{
  "encoder_fused_qkv": false,
  "fusion_encoder_qk_norm": false,
  "fusion_encoder_parallel_block": false,
  "fusion_encoder_moe_every": 1,
  "fusion_encoder_expert_mlp_ratio": 0.5,
  "lr": 0.001,
  "beta1": 0.9,
  "lr_schedule": "cosine"
}
Rows from block 10 of the image encoder, named by matrix and row number. Each number is 500 + 40 x the weight over its row's rms, rounded and kept within 0 to 999. All counts start at 0. Numbers have three digits each. After the name is the row's rms in percent of the matrix's.
# proj: attention output (encoder.blocks.10.attn.proj.weight, 192x192), inputs 0-191
proj.98 116:502500500449523543448500548500500440587441467570500518420545534445583491450450472501512485470472518500526525500500543525536500448535496500528500530478500461506502528486517500488489461526500520532500448490549500466422500482500500494545536405500495500474489465457500517474500500527526501500500488527451454500503417567500500572560507500467512540500552455500529498439452596490529488467463532500443494500500487549530523523442500471563500500527500500597511510521601517581468532500490502481562500410570521466500479449500474419500427452542500469477488451486395393507393371550487534546
proj.99 088:500500499500439486554524476413581523439476500500499447500550548521463565569500500582536555492500510567600613424395500500579603470548479401555550500451536536500453518425462470535468500471500500445500531509528520593500567445537446530449453500494474500500500513481438500470500493505467456486502553536458500575459500500486500492473532508500500436547480500500500471462467488522500545500500446562500500578431494495431488451523553531435531522569507540500506574500547537500461523487456442500509500531500450507545471500500514491503539500557463473508529570500550521489537475485476483500
proj.100 140:462571466500500499511483500424484569497486523511500509385533580515500471433456545514471500542509470468427411552534456454467425500448510613500461556500483500500564478500524500500492523500457474567551600534350567437576355562499541555512498500504515456540468537477500500459524536489500500470567500500522429497500459540500500500503500518498519419500490500500500553527490509489412500506527500479569514500529500456503500549491511492544500448500497454546500500482500491534517500556546546500576500500604508500505528500500500500539500451487447509474507500500473427501466563506476498530
proj.101 090:500499444464585500500464492500500465500590504502497435500566500450507500540452440527500532473487500580543557457438553465548534438544500470558506512465554504524463557456500500500472457486472535574500491500500486524500500500500530457500500496439436502552492534500443562489524470528500451500500544550492446514469448500431473609512553541501500487497530500500486488466441539488540522459524490453453500531500500501498539408489500500477500512550475500664508528500597551529410550500445457500500481413500448474526500500476551415500500430524444456500567569484561500482542416546468526500
proj.102 110:535500550475500539489525488504552500510472474500500503586500460492447591500471524495536500500509500553568556454463484500542487466557504432544537500486513500500441500483480507497453553487494507500444379443584473602440598426528429500466497499500466500529500471468479482468538451486522462477517539503461513541491549500518523500508527500500500456497493500500500500459427524520509531468500500538474479554500500578521563482451566530446537488553500500500420537436500500497463492500465459537500477593341476500500433592473547530475602541526500431539500516500525561506569524449507436500
proj.103 081:500473451423514532500500563594477504500500500500500500534500506537500500510500509500500495478500500531520543438463505478569546500486543509519500500426500515500406575443451500500500457500500499584502373543633500449370552541500500500500599507487466594552488479500500474500500432500500465464519500541502500500500390500500500603500485500482500543500525500500500519490484500532500450500494479452500470505501476500500527472478505500464500477520521500577538542500589518531464510553445500380593534500566530438500500500519490500500447505562500486500522536566470497500566365500505500500
proj.104 080:514500515486441455500500471431500673376500500500507524510567500449500500565455504533601500478500512500500505500459500478500500506500490545546533536500526500529476461481500500500465505444544500538487564490500558500579459552500500500489447498500500484542451542500500579458586504500522500501500552500413618519477519500525500436500500481500500506467544553500465458498429500500540555425500453556461472514465576500500570467475566500500500500519500500500465500537500532486498533421500452467461497527500467569509483562441505500573576506540552403481547588537533520500500556508479421527
proj.105 149:418565514565436500527566462403459607430500527563518478480450523579496500503516552504495500500525468470500470536507488484466445523462444534462471500512500477496577505583501500542523484531500500500545638512423570456613404557536523528549483476561552485473523501525500454532425507500536525513503452457530550491460597462513500428423500500500534519500474498500500454500516458517500500490500535500566513430553500554482426522495500497512533518433558502428532467516500471524584469509548556500500500500513506500500500500500483500500514511474500500503517493538545500487550562406554482500
proj.106 098:477546500553405473588500500455500500403493570551500484500445500540460526553562463494576546500473500441467489500522456500500500550443482530462470457534471491478509475538492500500534433533500471422500605488500500505590452535500460500482430507500505491458477500503500451542463500485500500520494500454500641465500612483517500477425448458471463500483434500543485511532516462525545493492521500500553508486481543485434500537520500526464525541479547555347538495500392500434500466465500506539450479579500467549479500550500504548500500524474500489533500508472500500503575563443536454508
proj.107 134:533500451436564582446453551500447500500509498444440507448500500544500500426460500503500462467476518516500553526500500500481475466546547466500549509443534463539526500526530485524500548557435501536500430491563447500407500517391550479487500473529490477500500555511517519458487500474514513500500500500501401500529388558458482500583566526580524500512524474500500485443470552507500480484473555463455485476511542508559524506439500500550451403500516418639501454500576500563500548576519512500540500431551503500480522500480500467498440463481449589475468500466468450500469500540466558500
proj.108 075:460500501559499500500604500511583500500500500524500517538500414506451500547504547500500540504500500500568500431500500500569490455500532500558500500500500500524500551500500440619479571487543500500500500500412562500500500478500462604520500628500510500578441550500500583454500466468557500506500500500500521542493500500500520500531466500468500500501500539500528500500449587500500556497500500610500465539478492525474648470483577500500500583537483627503490571427500524442441500392410445500500513516500500537500500513500500547478500511500500500535559500436500500541500500474496525500
proj.109 104:500500490500572500500424500513410448500609500500500520504500500413553500454425500477456467561541547524497477495496549466500479500480474538490481514503500461500550498539527494508483500547500506559498477497500500453500441469460540500463573492482500500539500446500489507459500500500459500500511487501500378419500416557500455500496543628582500500500500500500504503500482499465499488500500546478500500500568527500536509500517488500554512482468503393588500451498591489559523537556496522450500500364632517500500593428500533500529400482500414500483554516500450456500500446500474500510
proj.110 098:542459449438500519461460563497500500550500486433530530549506500481500481489450500500514480500500516572500594468500588500527530449573500408558524561489526466558500500500511500407410500527561500517514396472574467492383524467473500500522500482500506490570487500511481592481518490492536500479456526526505415499487426598500500547550500523535512557451512500453530503462441546525500500469468500437437486499498500550587553500446500397525451482553500500576500500484550500530456583442474434525500500500500500552500465500500500504494521546555456558500521485473475500518466419546484500515
proj.111 090:595463467411558500462401483569500500586508368465514500512595500473500500471456515527500468538507525500500525481492454500500500449534521517500554496500587500517536498500512437395465514500536543512438372500551416491500551398523500497500500500478446500534557500499457571478559412500451455421473500576500469500500449513451500479500533468500519500528567500500433500481500478516491505500500500500466481500429434500500500436500471543499500433551501500544500500495562500564500512507506500463493466439487499459517506500492527458500470487500405508494562500451500465515500420573468547500
proj.112 143:458538500568418437586500500419500500500471571544554500500431430515456491500500500500500530500512500500500500482488543532500513500533500500519500496500500529500491463531495486596533530490507468500500500478438550500577473532500500543576423524526552541500490530500495448474438500500500500500500504451500500512495579449531500460500462402504431484504441561460500500500500431575500529536515457544526500525494500510474534533546529500492500555489483571465509525463427500444463473416500500588420500611370500623494472552469504587530500546500548500523500514513500574500495609500500467481
proj.113 077:500523500580415437500523500500500500460500502515515491500444500477485545500543500500531500467542499500488500500538500473494468546456500531483530483485500502507481609500501475531546500457501500422473510500443500564537500428539417500500500589556500493498500500503521500535456525488500495528535500467507595500533626500500499500440500441386500389490471544522500500500519477500526500574500460500542504525488493500495556484500500500509500500463541544500489492500500500500578467455538500506416500627383500500475489563500480549539656582471515399489480500517562486505572554449513508552
proj.114 139:562500512500580555438431500552499467500536441489500468499500461505475500500500437536497504500500500512500564500500549522500546486500492447500522519444533540524464386409500466500473524508500529492486369500613448561416591493500500462500519501500373529500500436484442561488500500536500436462528562583473500581437463490464513570500527535465500513500500545527481489433466503507511480501500500487452489566426457539500529450493500545500500549557461555564457551439532500519462551493440458500500479498500451500500504568469559500515536516538459501500563500500480472487486500500410460557
proj.115 075:500526452544383500540500473456505468469386633667500519500500500500500500500470471500447454456500513549533536430392500466500500500535475486501509486481518451515477500500468495456401500521488518481500586500500527527531516501500500495500449500473576500484500517500500500500432500500500449579500484498456479500444500456504524445500489500417546500500580477500586490462499517500501519453481478500498460576511571442445576500500552500461530565545500505500547500485551500500401560526476471548496540515513478500500443527549451473500500500548553500520500496478491517535430570527449424537
proj.116 144:500511559560453458583519467448557573405500550552547476545500500462462500547507500500500537547531522482481483489512525496512529500500510513500479478512500553454500496480474500545536459500528515500500569498419546500611481500579411526537416435478550523497500500500441462531485488516460470460484537497534584549472556477488493430428465412404442471519440512550500473500516460490535498531533449519550500500500448500450493487500501570459531573500542598388515545500395514431500449461459500522500464575422500530500504551485526532524500500493547480503500500508537496509513555454510500508
proj.117 077:500500500531527500527498435545500463500500500494585500522589500496532532481500500500417510539500500500518533442485598500544500466600460400500535530502500500500503532500500500412500532477500585563500481500500500465448500524500500500500500478500500500500500517396522593521507500426500500556485437500506513451497432500494500461551469495555535573500539437500475557500534581414500500433500500540539521500427500466500593453500601490484499490519470535608456500500561541514500500500399500514500500500479500388500486512543450486497500500514549500540478502411538460545475500604433443500
proj.118 077:509435500433601544500420547462500481553469415512583445427586500500500551490399500528471501597500581540464489524536527454500522500500535455500504554410539500501508454500487500500513500537449523582479500557494505476515500486501500490500471423435427562577482503500500535460500500517491456509448541540484526500396470452488490434522500500447500500500500500542452500476500478500500537587535468546516433506500529467500500480500476500523485504484500458500500490473545520542475543471454507465544512500556500510594500518500514500494500500541385464440549595500500423496587500519425458525
proj.119 096:500602547500494500441544500500471540457556564527500535499526500500540500463500481500500500536482503448417458601529500500500394499438564595451462483500500454494516500568500490550500500519499407501579623500356500424594370599500519500500500515492515443440527500449552415541541559500500500500500481482476513483500537500500500500500500465561500500453500529470490500524495500504500507517500500471549500469558602525500511500556550473521508536455500500409500431500500479568528500500504521449494494486500455500447500477500500505461500472471560500503516478463447536464500479500535471507
proj.120 101:500457538451543515505424511500513500545478500429500538500483523594500365500488500512500462500533517582540577462469492548500500493500559478541479500450542500540447432491498500541451481570500500467500398500579500522435568451481500479495572527590471465487452477509518574500500503500500481500551535466530398511533500596515535500500500582500553491486500490482537542462456552525500479498489452466500447530500473491500488476539531434500453439538504485500428531501546533505431534473480462583504511467477493489512454439507452461466490535516462453500500500570554500434374476500538535562
proj.121 141:468480533500415457500534424477586536419428500514552456533538498501500551575462467545549500500460500507552500439500481500553552500546449444553500502474519554520451500463474500526494452489520527446440518504497500500580576451547420490558419500457500500521540500500500500500467447500485458473500500500457612563470500545493472500500500500486500500510501500500484541504527500508467526492500434549500489500500438534447554478500526547468518599544453500500509549500461552462500500439481498592500446500500496572544477582500498576525649500518466427500558579500500539572541500500500449500
proj.122 093:500500500503500500590500500500546498403426500502500500500476500518437500490483533500500480554501500500527485544500500514503488500502542491500500505520494500500500461508500499461500500390419500500426500440518483549483500454500454500561500616570539441500492465500500439500526500449500500572486510500413500567462536467500512462480500382500500436500500520500501499500500500500536500491510500549475448480474526500500500476544577548487472541481500500403539488500500449513504500438497505500500500641363492630496435500500500568504679516500543474515500500536500500500459568494500464551
proj.123 120:453500567568500500588559471541566500475347546500500552500500401577473468515571500512567500500500500456478527588530523500497478500514500500500544506539468495510532507500500500500509470505500500416468522469489500552500522524552452564472434500557600493499479500541500500519500520509515572530482500453470491528563543560519500438509473500567521485500500500500485454562519485521500500500465465475500500460505500503500498500448565500500500500484552566500476513500500466513485473450527494547500544656500546573436436535516435500454655535500594497499419480500489523465500500509500528496
proj.124 135:500446554500524520521513461485500534434490500480588481582500463484461499585537500500500519449552514491463510510478502500500514524500498500494522485500468483480506490506500500493548470465524499421436459500506448587477577521500500500523423481516532486471500427499510492517500524491500504497446524500495587601461595478522486487438453500487484500490448530535518448502513443514527542539557506500500508517470500576500512500491500521500500574497500613500469506500384504500504455500500518584415510655390412500492497573465504547500589563467567500520488519524514550500576564445533499500
proj.125 075:500523482500445480498500522464521500500577500500500534378561471500560539466500500500438468558478500434515500542496500500511500536500488500500502570500500467484556500500500500486449500500500564562546500500507492506471500507505527487500587515500449494586500567541490541431604505497548500500500492546543414451447395500451507643500500502466500524500500507528542444550500500544425528500500500500500482461500513503538500500500500500508500500500563385500526500500612500500565500632583500500500500367585577440520500460500500500436500500474477515481500456488500464521500548500448500521
proj.126 068:500469500500500578500500500556500513611726500500517508372590500439500500500500500457500468500500554526509462456481495500500534475559435500515500529500500558500500538442507504500500517500500578533524500500500500500434514500500529404502500485398500500519500512506497545470537500500500500530465500557463500485500375527500397500560479500560500475513500500549500418469500500485471500532500480452500481500469471494529500476472509500495505500500455493579538538500532500500454547500500518500500500500585545415500522500539500500500500500541466532500500530430427500550580400549436500500
proj.127 090:500439543452500500498518543500475499501482510472551518540500430409505551461500500458500465588506536500432500545576448474500436500455552569487510487506500500515485538515557478569537500500541500500421477454512495555458537500500496537473492500524459500490473500500546531500500530500519510466462500482507540517487519500519490508500517515445500558435445564500454500548500466560549507483500500500503500500500562553456442500499500457531463478474566500500481470470445500500500500500497525500337496616405500599500519552446500626542664563481536553471500491500545500512567528494446486500
proj.128 106:500461468472542527459443547498522446500492500477498449500509533500488489567489468550500560464500503544572553411440527478555587461578500390563500500464541528508448435420455485481471507462500500500500436530576477530455544455482495443500509500459445500500500483481434500486500429550458437450500558552500500519500500500450500540500527500511526500561525500533487505439476532500474500500500460500479498558425487501500546431480518539434543562582467518600481564500556568489441529505443440510581500446508463426541510500511531403499394484540500569543535519500510517500523500500500512500
proj.129 108:407489500500500500639562435500554500368500566536500506500497477538500500538500507542500498524500500466529500500514540486547512529533500498491552519500500517493489500494490527484486500522484514411488585518500536500500550500526500500500500482512467500475500530450512531514541536500497506507500508465500589500484500500500558431459496466546498418455455500500500500500500448500395500484438471469532500556512474507478489494500523500499491447493448515500475503500462490510530500500497527500381500640386544606502500561503460605500500585515549426475500500515538570500473621495507392495
proj.130 063:500556500483500544449500546500500500500634500542517447500500500500510500500544500470432508500500565448425431500537487470463523550500448514458451454514491528438535483500500500579544500438490560633552480590510444500519453500486490495503534500495566500470553500509500478533509500532443504486500484500556472500500497447500427500530488603500515562500455429500500494543580485434500437584501500529500511485500507435445500500500434544500500500466518491508500500539498466492500448560553558500500501514500562396460555446537500500561500515466500500502500502445508500529500332500500567431
proj.131 074:500491550499460473557433500445500479500532571523513482501458454463500500574557542492566554500521498477500482539535460500512459529451500500490500481533489500466500460512459517572500500410534412427500591479489571500515541444500461500503500523500545466500500500457500460504436500500500500500538502500500576500530594500516502500452485397508500500504419542500481469537500496500494502515538442569507533500506512500473543503537500521467530563464527548368500500479386462427540500500525530527453449568405497500500533529444512549539568500482580500512477500545599579451488594443548500464
proj.132 123:500530443493457510464467540530500500500505524466500500446500565532500449528465501503429500462542478500506435432460500485529499498545465568518438512500500480500500605496517500483517458543438493519516545507463514465539415527500537500545500586558500585487500435448443500500570503502500438437500500532528477463540489461500500648522500500444536493500497500556453545500494471500514474553539549481514530514475550500500561500454464505490488500495500443499434492538522482498527479555535528500566500413611560411538544500500522407500388500478445568483522571426551436479472500532500551500
proj.133 061:505500500500549611376471500500446324500500415448500534500500515550489490485499500510588500453504500503445376477547500500463487551407500500464500500532512512500523500493500500433501545500429500420417500476590500482500500500468509500349535503500487500562508500500522463500531473506500500500480456500535500479500500500476401487500476554597502534547500500513500535500496500496500465544499475500500380500485540507500560473500500491495500482494500500500459510451474500513500488520502500435534500500500510500500500500500513482560473471496394556485499450414500450490500489500453484604
proj.134 072:519521500500500500500572441430500542519456431479500413492558500456458573500465500543500485500500500510478496525500485401500500500433500500500476515460479447500494500500505500499504500551453506624528592521410500500500411500500524500500500630500500500533487541500543525500478500558513500500491500500459522526500500498500466405500529484323432483553447516500500607500460500464496545500500584400500500491571471448589500595471500500487500500500500500550500500515562483500578505517544550500543496524528482500541524500500489502449484516500500505522514500490527521532500600500434500575
proj.135 088:484578500546463500566500519510490500529492526506500574427524491338576416500500600462500500514495556500499464516500500500468519500510480535500479500582457505488596511535500567507500567500500555486500543500500453514553481480500500509538458561485600427500500527500500534497452540500500595500455497494494464500500400500500500519501473586622500530500490473500487454500500451502514500528500540533500438500500498500512460500500500480581465480454552373500503461500516500500599500500557577500453583535471554500500540534557500539493500500471507483505500524502535554500423439500561502500
proj.136 153:500470500466607555407460544599436480620496439500500491467574500537587449500481500500500467516457500485434490557555499500461500500452509543453500520500500471488533544500513500504527521526500531575555427500565439447453492554500541498533500500487501486500498514500502526500472503500500522500491464500502410500500392500473491542563514589500545533482500458469504501509529500459492500495472500453462507464547500482500415500489413465543478428465497413558500462547551455546518500500539550500500586500621539425500516437554457500500500450485449500485500500498500437484418500547500544500
proj.137 088:514500460455500500417533500451437443483569592472435500480496543571578414437487569497438379500508500515487510507494545475479457500467500503500485465500500453515482480509500445365481500500475504518561500550552489500416500510419500470509608541500500500491442500499511500480500471507526563531500500505491400460474422500500477500600524609490471500500477515500500550500483444522430500500506521500500561500559547500500500530461500489535460500512444428628502454500500500534472585566500500463500500500589500438500500500500510500500500500520500500500500529557514484456457524500500554544
proj.138 129:487531561573451456586480442459562497466459497523542476513511500451454500533570500488500549500503527437459460490500446500500541500500463536500440489500450541471521493500495501474550500498524543447500583529382538501657457472581500552500428541505525500479562504512500500541495511489465500477464519481561579560496593435523444454500477500453500453500485482515500513537571500517470479559500447542542542484454454477424516500527538563482526493471490577394498521503408520434491453462494515488500492604489557521479469516531500540494500500493569500484497500500449502575475533489470500485
proj.139 107:542482477450540557500474562500526500500473509451472465508493509537505455516446525564487522500497500580595586430456500522543533458554500445557534500436552500540447500439470516486455500500566497563496370460595476558416578500500500500500500504500485483536478471480457511457525449542500478451552549528501455529500468565479500500506535500553500500526527500477473540431439570491500528474507490500446487558481500533508529471472527481477500557594465500556473553456583557554422562492442430500529443473463433456541476500500545412469459500562500499534551502510453500455510500520504491511
proj.140 079:555500565522452500538476500500500500503500516545526438553500594500500514574521578482546542500546500433511459542513457534484495533500502500500535500500450500535514500500533500533535453500500544500496554512336500459581413577564474500517476374533471455500510500500501500537500500501443497500528439500574500506588500448527431500471456573500560468500490470564499522472542500459565439517500459472488602546480500566437441532500553545507533500500500500472512531499490493500500482500481454498553541500500445464469478500500505474391420500475482643513518535500520522500471500515500525478
proj.141 081:443546517541500429500500433500471496500500500500458500559500441542548459379484536500500426540533500510500500554504527470517461500465500544496520562522500500504522567500549500502474500500483569464578599483500551486531403582441548500548493500500530500500468515500546500463492564433572522602500432500483466452500443500565491500574456547500525500478542500392500500534501529523470548439477500467531508455611581463481500500500528500525500424470500500609500436538500454500559552484546500454500531511500500554492459497508500536500556491496500410471500473550500526538500510469452500579
proj.142 095:489486500500439500550457500431547497490500500500541436560425480480500519576500493532555534501537499504579500494458549520504523517458477423521526493498499523511446500475448486459501393477419500500500443504542500520500500467549500529500425414500498498533500500464499418500573500518510500421523552493500590544500575500480498431438480398406500558500500500508500520486493541500535500518500500500500514551456492471500500531500485532443524610545500541500549551481500543474500500456449436577437372593500465603500473500461520525500587494527452500532500569500535507477485500446500500521
proj.143 117:410560522535413462500457413500500532423485490525512514516501453468507500481500586509549500519500500432461427473523462504500552526455475584472500464528501536492500555518514500570513456462500451485512645500379535463637394578561567534438525476500520500500500495499513453519504519500500516500486500465554500515480554439560500456489500500435455435500471561501500500562499477610519543544500500500500555500500500468474495517499500500487507548484500518469541509448451500459536477450476500502458426528423457531493517523493500513500519473500568468508500577500515500530539570500529500486
proj.144 091:500500558503555523530429527559500469569504484502500525532556458511461500449521509498537500523447490455435500553559500541445500579464500500421494485552503501496506500522551500536507510461500523445458488500434486488538449496500500494500487500507500500489476580539551500500590500500552545500450491500500500504515465504500500458476489505556514363404500470510500430613537500500500452475458500522478493491540517473500474500500500530565473483428522490532550439500456500493538472500500558585438526575415500482434467494543432500453475499500626583500469444394451499500500529511448499393
proj.145 095:500500485484477500533494524473560500500507456512500444518476504538473520609491500542500578481536500518545500446441517533562577467514500444533515500462515538489460467437425471500500500398452500431500500513538515534500569449512469501500478494490522542500500502500437483518500449544452446468511575518489532500500577490500454432449500429429480481573500532500467512448500500500465500563570439528500523579440429500472552453486533550436562611554453579430500588500415541427471500429463467536500500500500461502527513562476544481535514539538528448537544549500476539525519500481500454465
proj.146 098:500437528441545500479434552589542500495500452507467532532502500577527410500476500466521500529451531486547532506460500515500500455445553455500557500499520539531472500473466500528500590500500538507435383510616424514390566469500488417478520473491481446529491500574460525472446500542500559500510460500500426516466500544500437525533525600537500450500496500523525497404438555479500517500500500428500469516465548511530593491464534501500471520565520500584565540483500524500414526500419416506538500426500413500500514500474500449504500453505509499500500500485500500500500509500488539500
proj.147 067:515500532543457435565503519534515500547521591507482500500500482377440572500506424501501558556410487445495419500500500500515559465446500500500471500535500542474500511500500530500500500511433544500572500500500500522572500500547472500500408516446508500489515500508462500500500500500446467494457500500409563566448534530500500500498460500554459510500515450604415359500500500461500500500500500500546500514544499487491480500580442500500545469500528485604500478469495500511580500500520500500459500573338591536487500493535454500500546500511447529484500567428500500535479485500465500500
proj.148 124:494500569509514491495469470558507489522496428523493533521521500523524542500583500434551498537503486427411416561590417513462500518439478605442456500554454500452578549526516532552568500603489544506519590523387541482584436500543500538542471473510535500439559466524554513557518524506472529500442483476579528418502518441504497440472468548402543500431500500529500500542537446474515488504501500509525529466500487462501482512503500513513482500448566470500536464526401465458560456468530523500502565523500500500474500500526500511538500535452500500468459500531474497500500501544540500488
proj.149 120:561500478459540500467500553543500449584500500458500444500500525458484498520449487545500515477513500547567550449445521479551545480500500436564535536419538508500464479439478467413478500531500500507500382500609473558398576474500510440461530532477488500521477500481443538453551481515500479496540538552502405524486461547469447494500554500551525547531519477500500447417475535479539504487520475426439514560443498522544500472454500511485494537567462477500500554475581542544425550467473457472572500413506500466538511496506522417489413472547445500512548500472498454500500482541500500531
proj.150 063:468500487506593500442474500522464451315500510500506509586562432638550478513466489500501468549500500539500500525500477500487479500447500555500502486520500481534500469500506500539500500500473473375506474500463555496475500500500497500517478646495517483533477500507500500470563506508559541500500435464500500432500500500500582553500488405559495597463429527500479539525477527516512501500444557483500465500537501500500500501500500454528514520500500500500533448500500483446548466471484500477428492458500500631500515500430535559526582499500496500529498506430481500486581564500500500564
proj.151 087:520457500500650586328415500535458500500557500420463481453540547476500492475485461526479435500528500530504522477492487500499477500500488500500549510508500500500500500500487500522500474481500530500500381468612442480398542470500500443545500500491447529530492477500507553512541438548515500500500500500518414521520426540500530500500552500590491500500500501549494448432487569503493500530513530500500500500514500500552520500487474478509456495492500444538484500500599478571476532500514500458548506386500415483564500465455554425500436472483475513513515532476472427500540452500553500500
proj.152 109:500542502500550512500526500500435500597525510502465527500524473621500443441541547489514464515500474452437469589573500500460445544418500564446500479580481457482514512559534533500523514548474450553500525500477500405522427563500554540553536431524547500456514500507562466500469555466545550523502449473529504417500475500530543521500509500512500445447500500482523483514522490500482500500449566500513469440555553500500521585500500486562469446418512435470540415522500441523580492540577550485511503436566517438462509500500461517500492490456523519486448436575450440473474495512500500520
proj.153 177:531441487414557591407500563552461434556578424457445519483538500500500409419446500500500465492500513512515551515473536530457491475506518471500540503500520465527514500500521534432462512556503485528500397500585466519378553474421500444457567500524503517540499524537535500475514500500544526500566500529501416500471398532474494558566521550542520533470534500461500500466500510500511477501459500456462480500539520526521482467461500451537458452509516442606481452500576498566500571557476485470546505432568500504480500439494500484495450471485500500496465488484435510499500441545495500500
proj.154 138:421588506604367472528579500500450500391444573542500571500466500452505482500500484500500404523500480433438479500558453500500500536500522568459500500575467461504568541500500540544542500500500507570500500490427512500500405588500525529546482498515500501500500500536547500472470548485513500576500434441500520500495500500534500460538485572576463500444451500504500534565546461524475512481486502500562536426553526496478453578565504510548500469457545437491500444501500449500539506555541557514500571530483555500461462500500440551500533500469493500500457500492545500500427500500500500517
proj.155 090:500523463477500561451500536500540421525493398500475456500436500500501500567551500500398538417527500500538500418500500485500500510470460450500497480465508549472500475436452472467500493481500542475509500500589500506477526508500487500473537500491500586447527500509443452544500469531399423500500500564542423568501512488500426500533500539527500500583544436550492540463541500455457425521558500535511576543458458485500501500500508500500500472500469500535498536500500508484484492546498521498610481434572532334489526459546504449493352506500479512517500496485450500500500500494500486440
proj.156 104:447529500526500452474495500524442466524523500500500551500500500500518456407500544457447443497500502454407413578562450511445446521442532585446495500570480471500562540584540533500513516548492464573529547500447500407533391524491555512575541442550583441500500528531571500483500541459543537532520449467512504421492500485543500550508500532539500534458485495500500500560500471500512505482500563509514500410560524471500496523493468451560467457424525448500500419500478433518583479542547552452513553469563503500480512482494500529476483456453500500458449483537444459500500501482500531500
proj.157 094:557416500412572500500418542500502500515532426521449500465538552529524539477446394500500500534477501500566500500459535475523543475519524500557500493500555500500448411500500478421457513490450500492484428500544476462429497503444525441480599500500506500500531497489500604500500500500471500432516500500464414512506427516510500565500523577482460500522500533532500502500469455488458504500563518473461500500458411500550579500438505500517506472500437446641464500545577533540487509542492500425537484440573483500550554500500500500531383452520496500494537500485500504500500483514492482437
proj.158 125:537445428450540553434500559575450459500500446465460511434500516500559462426463474486451455529500529518500518518500500505471453500509519500486512515500528460521500500506517494488449500515498483567500442500590435500394511450442560500497500519500490479500500534500527500486539500493528500502500500500500398500538386611473513602549500500567500494492500463499492484450500500458426486453500500481480496460500508532562482500451484466537464360481500395604500460500581456591553544602537500500500500421500500500500490450531473500500500500500430557469470461486500500480474500532479505529
proj.159 096:488563557528404500555520445429493521510547574528500500457500525481486503452444500500500500587500500432413453618557422500500460493426503571453440507500500500500528516518537494500500490500588500495549600508436577486613438441500500519500500432520467448533500520528482565453559538493520548489451485488477555562499500459520500500500472500576500425393479542500500485557468412522497500564500500500500500465500481496500500470514448481500499455467500500495477456480464482500536500499483527500500586565537549500508500491500500532500548472500501500463528500500555500536595500574451432476
proj.160 134:545500548500530479541458500500561476472485489435533464500536494518468525569477465536486509542500500500601549411457500506500546500529494434542557500390541549514446478420480486463477542486575500436414432500559478622460628443500397451500463528500500511541504500478457478464522462515460438500500546550500554545505500510466475482491500507500503565518500473500500500452495528500561495465500432500465460584424500528500554410500499500472500552583441548491492555500503530480429535493454471520509468500441459500519500500522500482465493510533512424516556558492474519529537500519500450500
proj.161 082:564501471399607517500424500623456500527500443500502515531507500539500475484500467500480500500524542500529586476500500553500573500500515500500534500523500542518503500482518500466513500500500500500483362442607437500395575524464500500500511534500500500519500479510500519500477500500499500487453500513527411444476412490537500420559500552500573673500501500500532500500491500373500488500512529410476483500486480488500515500477500453500458518546500520500495538518484563500473500483464469500500500521498437483511500500513500478509500520514478536500500500448414500503417399559461555560
proj.162 097:431599500534500444453506500497446469500507545500468544440529500495500511500500489476500500500500475519500500563500500475544477553399468500500491500500500486511478450500482512500466475500534480551572577500450603408500350500500604500430540416499500493533471456500555493500481500478530500604500397478462426397520449433509500526516446500522497450500515546444500500466489535507496473449500500500568500500539516474491500500500462470500500466500522413539500452564529427532500495601528529458500527500553500434542500500493500532500454500500500414500478500566410449500500498461500541500
proj.163 127:511528535500500438607500457427544579390500500513543500500440500500451500548566530461589526494514515500479469500500500524448500539500522500464500510542500500479500524500504500500500519514518460428500623501444500528500521500555454500529500519560529500485500500500500500511452500500500531485494476447500624537500583488500500500405500407479448500500445536487500500500500456500490482505500478500542500500500500506500464500539542538500500562500500500364502500500500500484551500451565487586399480608415505500475500553476467599551500517500571511498476525500500519500556619406529500494
proj.164 114:538500511480450500500500504500500500474460500500491476512567500493459500472439499523500500492550500589564618479455500500548553383530500404567583500445552509559465536445500500470452499501500521455477424500560537546462579475506500475452514512500436562514467525480469535438496476535500449442505569528502500500431503553461519478500539448503510500500517500500458412476428467500513567467500445495470490555439464573550500426456557500452500521569483500547479542489531529521454535499500452546453488581500426582535500571480526500500597528553495455517531545473497550500537513500473500500
proj.165 071:464500476521500473500500474477532500500485535550494500500480486500517500478530500500527451500533442410467500592569500473469400542407500635421500500553500532500550500510500540544536524487469485437359502500507465541500500481500494500500496500508500444500525508500510478526488565480510520500500458500500608500500557449565454467473500439500500516517488482540500500513516491500524500496500561500538505453542483500500563555500481467533467445411531481363497436539434415515570422523605546498471510531500524515484532500506500553507561500445500381477482500554467500500500526423512500529
proj.166 073:514489500429582500433500500563404453588470500464478506500500390559567432454495549516460489447500530526520539509500554500500454500462538500500543488514514416523513524578488497500499482518514454481500505430536486500432500530478500500500539534529500476536443451500536526510506523476610524500523500500416455472551433568535575573551500544589516500445528528458499500500461500538500507471452579469500473462580615500500545523500522439542470474500510491440485444479489476534529515463500448475486500403500495540500502500444522511522516447478487584504453483587436476434500500490520500492
proj.167 085:500500500522500500499499410513500393496518578474548434526550484522500539500500393583470526537500500522466484448494415477559539490499478500500434537432500558500500500431500500448500553500500537560582631519404563527615425500500484494513478490397427565520500500500500611501547500524500405458491567500459559553461500488500445500479539500428519500500538500500500500491500500473481442534500423466544500520440500500449456500481511543447538431500470500500500527500500500512500500526487464472545490468568500438542500499559500500500500500501527449500500547501536500564500510506495466471
proj.168 075:465500500512542500482438503557465444490500510559492558500514473445506500437554500481500484565500445464441431549550473500458452531434493568432452454581490500464550508574518528595524436500399500583508513500513500426537403500504526501491527500465519500486500500511554448543449572463502535548500440455482545464531500473544500465500488500520449444500458519500498485557570444500563495562500524523510539433563514468500500533554461479546487500406542496500500425503500454462563437496565567500456500526578500545457529499482475558524581500474531500482471461448497500529438533500503500561
proj.169 071:481500512530472496402500442501500500461500500550432476609400500436500499585563500500500562424500480484494500500500479500500488519500494500468475478490454500469521500526453500619553459500409467500523534507450468480500503500465500500526500398549515511479559532500500404567484482526500500500508500449451549500574634379497483506456495434514545570537436560541461500505527500394498492560500488484536559511497522493451485542500500550500516500500498554419426500500500477461500500500500500540500500511500500448439560460500512500500465495506543500520449470500466528466500450449549588460